config = dict(
    arch='vit',
    model='multi-label image tagger',
    dataset='rendered solids tumbling over patterned floors',
    train_examples=97500,
    image_size=48,
    crop_scale_min=0.8,
    horizontal_flip=False,
    rotation_deg=10,
    color_jitter=0.1,
    norm='layernorm',
    norm_position='pre',
    activation='quick_gelu',
    mlp_ratio=3,
    head_dim=64,
    fused_qkv=True,
    bias='none',
    qk_norm=False,
    parallel_block=False,
    inner_norm=False,
    drop_path=0.05,
    patch_size=[4, 4],
    conv_stem=False,
    layers=10,
    width=256,
    positions='conv',
    pooling='class_token',
    num_labels=47,
    init='lecun_normal',
    residual_init='scaled_by_depth',
    optimizer='muon',
    muon_scale='original',
    lr=0.025,
    momentum=0.9,
    nesterov=True,
    orthogonalizer='polar_express',
    adamw_lr_other_params=0.0028,
    adaptive_grad_clip=0.02,
    l1_shrink=0.003,
    steps=16100,
    batch_size=192,
    epochs=31.7,
    lr_schedule='cosine',
    final_lr_fraction=0,
    warmup_steps=1610,
    weight_decay=0.02,
    adamw_weight_decay_other_params=0,
)
Rows from block 2, named by matrix and row number. Rows with one number belong to one attention dimension. Each number is 128 + 32 x the weight over its row's rms, rounded and kept within 0 to 255. All counts start at 0. Numbers have three digits each.
# v: attention query, key and value (stacked) (model.blocks.2.attn.qkv.weight, 768x256, the v third), inputs 86-128
# proj: attention output (model.blocks.2.attn.proj.weight, 256x256, transposed), outputs 86-128
v.60:191108127131102127175132117127140127114046098131159123114165115130130138163128153125126128161218128127130149079137125151138123127
proj.60:132125130092202186091120200146065167124117104141130183124133091128131141147137114125185087132128120093109130133128056170114070124
v.61:129191193124082172170130148132107127104193116118128166130065129122096175128038156133209111129142128125127128128128098181128101126
proj.61:121132123146142131106102122101110148115099108146137152121107150085128140122112180138146132129125137111128110123166112078139126115
v.62:255136128163125198128128062134145106182081132128128125157119129144124134241150134120128130122141151130128093068119123119115129127
proj.62:084090100128158136113105168093185087128131128065206060127078123112125149112104106127150098148139137063148120127118123127105135128
v.63:065192135120122244056131157093095132142137146125090115032116061138184126026133095117138177151148187156122160129125195125141135082
proj.63:123141133159121128131094121131129128133119133163107136119041150128144099119154048087123133127128094163164108064134098175050103129
v.64:132131129123240137074127131119133078129121098120133099122130125123190143150123121133134182091111146168119132087102148125099118069
proj.64:130141106142129235157141163113142124126126126091123132111128122131105149124139156019175124128132131069122127146066108097168119180
v.65:098104128124134099119094125126129125125134123126139127128162124131107129173131189109139075115132141115136121077125108101128105128
proj.65:128213102128137127172138140128114140103131119126117129185128146125196117133128128147133140061133127114116129144159130118112116078
v.66:122185175158128122131129160144166136071122133228177091112140132108169112143128118125127124174159129120117100163126092143128128128
proj.66:255127143128086083129134127121130108127128110097115117156143126130129139118118087130141122136131124116153133241114128072086181088
v.67:128101139147078128094126180168131084161155129114074123130123136123117115101130001182116098131107143128140128124096105127124119127
proj.67:079070255129115135137091111170127123128108133127133139125129129144168130046131181143155130226144128125134161131098164129130058118
v.68:143128121076156168132092206159134130156062129185133129140127097124128164132133128110135118165129150123158195104053129143102119076
proj.68:128205065138128101081101089127132088141197128044127112174169152058192135186128132129112137128130117125117130088133212061125154142
v.69:131141135126128126132132129103126175130035126150129118128127110171130087133073098139108108113128115121195129127131128123133140117
proj.69:127133113115151138154132131149122000126167134139171078129136119030159155141129122144127128142151113129140179155122123121129179007
v.70:092122124145120150075127140128054126126118079126146116154108110128160142110170110079149128138128067138133121139136128164140127128
proj.70:135129213127069151134127115130134194134132135203138125091147152117137141104128106137122128150128198107175135073127152016130172056
v.71:194098134127138130128128137134128128128129139131129133129113130105094081124125150127169130135128141103122114137137139080154151110
proj.71:114110126190138116125085088107128112131127107118167094149102065136132077132139192136083156130122125159135137010126108128187128130
v.72:124186122161130074129127128097135129127128127129153185135115250059138195135107237071116120126125127071126128131128125127098123059
proj.72:130125203116116132130132061138121254126140126121143053114159101239138144132115053122128059119159139128104131118108126146121189209
v.73:114051133082111164130113125151163128124140194128132153126152125053154114137090160192155132117127095133146132110126129029146139102
proj.73:147093123170070088038117130134174124136128099117152134126151152109110145099155083098087134074117109136115109096101173132148154188
v.74:130124116129124119105086120126133161110086118135129082138128121138117128142211094137123068150137127138114123104134086089136002144
proj.74:071129130120111071135130143155038095134142131127101124079179129077130182170094139120163133170129165102209157098126134106094147112
v.75:152103104167104070137128137142128130192167065168102128029139138136096128095147158179128092152116129125131139134116124105126059125
proj.75:128131215056056130129132120129112128074089131118144157148058120156127124127123158181116103087125090148151101128187129220094140134
v.76:151128117121126088123129117145135128226123126116125130091128128165133135130151137138142087129158126127127127137124172123148141107
proj.76:114127127052110127077168178120146140083137119130112145155100095125123113104149169161046101130174126147130163132133087121101105126
v.77:198187131121096190130113103202119077128174156147140092126126130124176158084121129154194176162125135075072095130127129111161175106
proj.77:125137142130107068137073136095171129136084085131157142182120129115066100124127127127094088132132121145139132119117127157124126122
v.78:160134128126139128169141114174128155123056113111128076137146127055179083115131101136118120133140144115128138125133067182127116123
proj.78:128135122134120084113110129091131063143093057147134112129119100139130133126111255134125134116135101110120138128176128101138135114
v.79:127079221113087126111135127146100167099123125130152172141143124128127071126128118111128138112133162063129127127096129101085136126
proj.79:111151127135129109181151093089159131091128083124124106098104129129174141129125144162180130081132129125159118129117105134127114128
v.80:128144133110186126198146103129143082137095128074190128171127126131116160129090140121185134169120128072127134102115147118127132130
proj.80:132127100100108127158112136152095131112129124138135163155190133129142114128092125075139135021113129127123059150142159112166054117
v.81:102152172185127146154128125140143147146127129136122099049130128133154130125139121007141133027140192122127121155169126126074049146
proj.81:149189108100028133139132127122092125145101071127126117137097118087063128135130158217120187120108138128155162135128039202132191081
v.82:127122051109125128147126135052118147160126128074169158131133128141148127190081136123079130120012127157139122134141127132161250088
proj.82:131133172078128237135138136132135136127133207137129096121182147127135129084110128096131148132183065135141123139148198128123126224
v.83:110123077185126104103132123202133131180255130132124128092180112134178092161096131108158122125096095129139112125124147126124140081
proj.83:152129141090168255128096145128128124103000096107130149127072093107081155123116127122119124136133106137174160123171126131135141120
v.84:134131096095138128105130110131132142135132104133078098139101172134163121128128130104126107101116192103129062166165133131128201160
proj.84:098128135127087156094168123109156116139161154124130089145129127161125153134097057159131226200159119125139168114025066150139110094
v.85:077132129128140122164130139125129166125137208145189080085100129130151115154124061129162075116115130120129116129089105091125139146
proj.85:131180132155111128133125138145157108078131041120116087202125095130140125059151166142149156131146189113209131071083129121128131110
v.86:094092163030126166158113128119107165090061140180131069116106113097122109160156110121129129240147169103079138129125155091172135122
proj.86:129194083140129023117113145086160122148137121126136143129190120098142062221133137132073151128126123123170067110135098133143127136
v.87:107131128143121127128111127097127119127109123129141175161166122102138133126128160126125137139114101122124133128129117137129138111
proj.87:123107127135113100111128103086063135135152121157125087140127143062120094117122124132103108127240094148109127126120087149126171088
v.88:124155128184102114177155099122074174125160125128128129077134128125127111087078170082110138136131049140167131094124063186100137124
proj.88:128209136010070215133121157124133134152160138145127133126050148120056110143122134241122091060137153149123140129156132128135137123
v.89:109074184151134100129127141131123109135191157139139135127115123091134127119130126124101118132153132129094175134129124125129126128
proj.89:042128115128126152130123027110183131130108131154124101132078131136128121133101222163170098128114170137132115205203099139116082144
v.90:071128125129220142125129126120161222148129128000077090126101108059169127113127130132076130131126129205129130116125126127127121133
proj.90:123128134167153147145104132118121002130142039111141170133126130129128169157109116162131142131139101179085125121132122111128137128
v.91:128128218111128128110129125130181137175119129058156128117170126147142096124141125101127163115055192106142124106127117120114055051
proj.91:126122088202111086189139114110130127152125137133159165124102085125138128121179121110169099134208143084133113244162129108135070170
v.92:118023198130124106121128133127217143139124115110129126129135128127127127128130124029128116175119127103098132115139037140128110128
proj.92:126125093152094065067111126121073130156138127132130168102121173115128126129130071141138055133140160111133120098130192089142204140
v.93:131203187149118134134139124128177190133129128131121144124128126133133124138129126095125109128083134123166132126117142128135069127
proj.93:080124112133137090129139173198112124146144151129096120129192115128125135103128132184176181127172128123075129116104125142101125154
v.94:155128094132121077101139164128097228142125109110142121136164139128128128129125112108139146128127124129143110149067135132134121138
proj.94:102113136129128126120127102115135066062127120124128121070128114119156118130128099152126165132126189141173194122151157099126131193
v.95:100159141179155139157157128131114094111133121100128126100137124125154133131112119102127112132156182120128130110127182101127143105
proj.95:120114125079128120124129128131136128128128162165113131221128126136142130023127137176103143126069126170107131127125124120120052243
v.96:084205138117156087208154045128128133123170159152128099107127088169191098146119128063151117125123106157076129109125124130108129121
proj.96:133140109109109191131127214127128132104082124135096135101110132111149137140115164255114128100134232104133130103154057104078103140
v.97:116126142135098123125128128112085188124129103118156133130125127123126126128189183125129152062165159095111120093111132115131116184
proj.97:097154121129128083173130098133128130130128128170126130145118157149124113228129128100151089152152118137090120134128117137123129136
v.98:127107068128160081055131158126108142128186130148128127147119128122138122107198128060139130120110114167112108154174099147119166104
proj.98:122207134135136205125126126083177188142124129127118136065116128125105132127125244205129084114131132129135123006129133140141101116
v.99:188133128083119079121132128094163131102137129161147136127203126127135073150139051163135129143103108139127118127142128106148198103
proj.99:146147218195147132142132032123128201160135102077107128102108137123129130109112153041134125119134098103126112135148124113127137094
v.100:054109104136128172125103163135127104136186129109121118139226150126122180128129140152123125142127114129114107146125096131132105087
proj.100:144130133117127111119128125130108124134130126155153122128082073164123070101111156127129116128129040117125145163112178214095058115
v.101:143048108115141139077124127107084147124128124084130115141137121140151089125134151128143125149027125120130062130140101132112085121
proj.101:130120120175123171165127134122133119120077114170128146118122131128128128121131144082101127058163136133150130087135128153188128137
v.102:106106131129114154129152119186138147149069129124096132148158106200121148177138137108122039128159117219145128092132128129084093144
proj.102:139167138144146074120125143073083101128142131143122121064128169107154135064144147179130178119128130128083081230121108131135126134
v.103:136158122090213135136128126127124103129141170122124119129133119125151108110135069115128134128041122146129135124138119140139195179
proj.103:151138108130133123097156138112121131105120170152114136124129125143133169110088123131119133127163089098128120095128204194111044099
v.104:171121124124076136127126124131192121118150128109128147110124126147133122131154217019183122037220091101127096116148093142131109113
proj.104:065165128108124131144125166108128123122117162128142105143187153119135144119252005165131155128042163155182113143122159155088123132
v.105:132161133122066147133133128127153134111126133104133105157193133129145128133123077110184128093123128107153128077119132128135196088
proj.105:146115131128149166136125198223072129127164161128106124138128128129130188126137128130117194121105129128128161128089136026132119142
v.106:128127067142138122109101075111098129101162116084134104105121122139111092126128147196138126117120134150095143110174135114100129126
proj.106:094093128128131128147129154148135041116088140132128188099058125126066128184054128126123178120124112133146134145072097128205098132
v.107:124134140128139130124127119117102147128132113125101130128130136180085129086172066211190142128175158127138148219126129082110128123
proj.107:128117135087075113124107128129127107129190109126138126120130141096174127100148161112093171129127131138129128123113127164129150127
v.108:131160128153155075129128035045129095123073136123124176148130143131143129128133134039151139129125129072156126125140128111129108166
proj.108:111128087129110125114082129163014145062126151163131123130118129061134038109135128216148129128140112128100121127108125137136152053
v.109:121114130148125104131127126100144133134000129118122128066099141130101095124121118034132096146134138133118110089175105124049128094
proj.109:104129037121114088127131049127127129098161125136163125203124126172125017173127099168075126129132143115160181151127129126107036114
v.110:110128102122131250126107131119107134062127253127121128127165133173158094132101130128085128127053185192163056141118122124128123098
proj.110:157183103111131079128142178178145105144090133154125128194072125056128142133157116173127161142128025117124136120124116142128129146
v.111:202126095112132124130135120128129218171076115107134176102123111175127117140127128135121165145092149126091000070078219086156122127
proj.111:082131132088128152126054140128127045057111193125139116183123127124125128125116125172098133131136123113157190125136146112082097127
v.112:126131069129112144115133199112181157140130132115152142128141142081129176143123187123156133182092143123125128114046128130122000137
proj.112:127102172133126096131121120124000125079127120148153139184150079138185178093119045135179092090129149073165144112180135126134128129
v.113:138135134168098127060126128114120139162134120129125131139086132137114138127126119204111130134174165148150173096116088129138119191
proj.113:126130127143129092128139049114073004128083129141096133127124140126128105175128125000136106130116134141123166120085088130126161099
v.114:156148129125128128134135130035118128130128137047141115115116128130126060130129140115133131129105075128113112091123130000185168123
proj.114:085085126255114130140112105116131163133129127162176113118046121120178164126129123114123137127057136060085175128123128142124111167
v.115:128168126058064129241157127114188138124145191127133135124112129086169141160153115127099078131095132132172197131141199140111134139
proj.115:149137077091128067110106115128126125146121128104156085109162107176124159112108160191125185129136108066131046120128124101134122223
v.116:131124072141128131148128104085130132130113158000138195047151128183153127159130128140130116126134126114127139095093053134128188179
proj.116:090125201155072092088105128142129123147133191255097131159091250088135129125132063128141129138148104093101090119048131131128176162
v.117:129083142141110096132129087102128118155126118130131161087168108129085088127129127131166128177124002138046148135089131129106091075
proj.117:093151180167066130136110136122130242158073109125120172064032128141217135071145129085130109087125189130182145128129131160166159183
v.118:168121132078157128129149140033099132112139132127108133128216128122194079171157000138164109126137128158126135149113140174086177141
proj.118:088134155101131104131128125193191128161048083123122114128092113129150136125081132150108117090128138024117128104126115131129088113
v.119:160129125129144155127119133128092129132062132128136133129149117099134138129092132113138151127134127101128101129146115156136134119
proj.119:118068126129134088128129113109125128122161130112153094132122171133107089121130151127128113088140121150158133167128085058139115143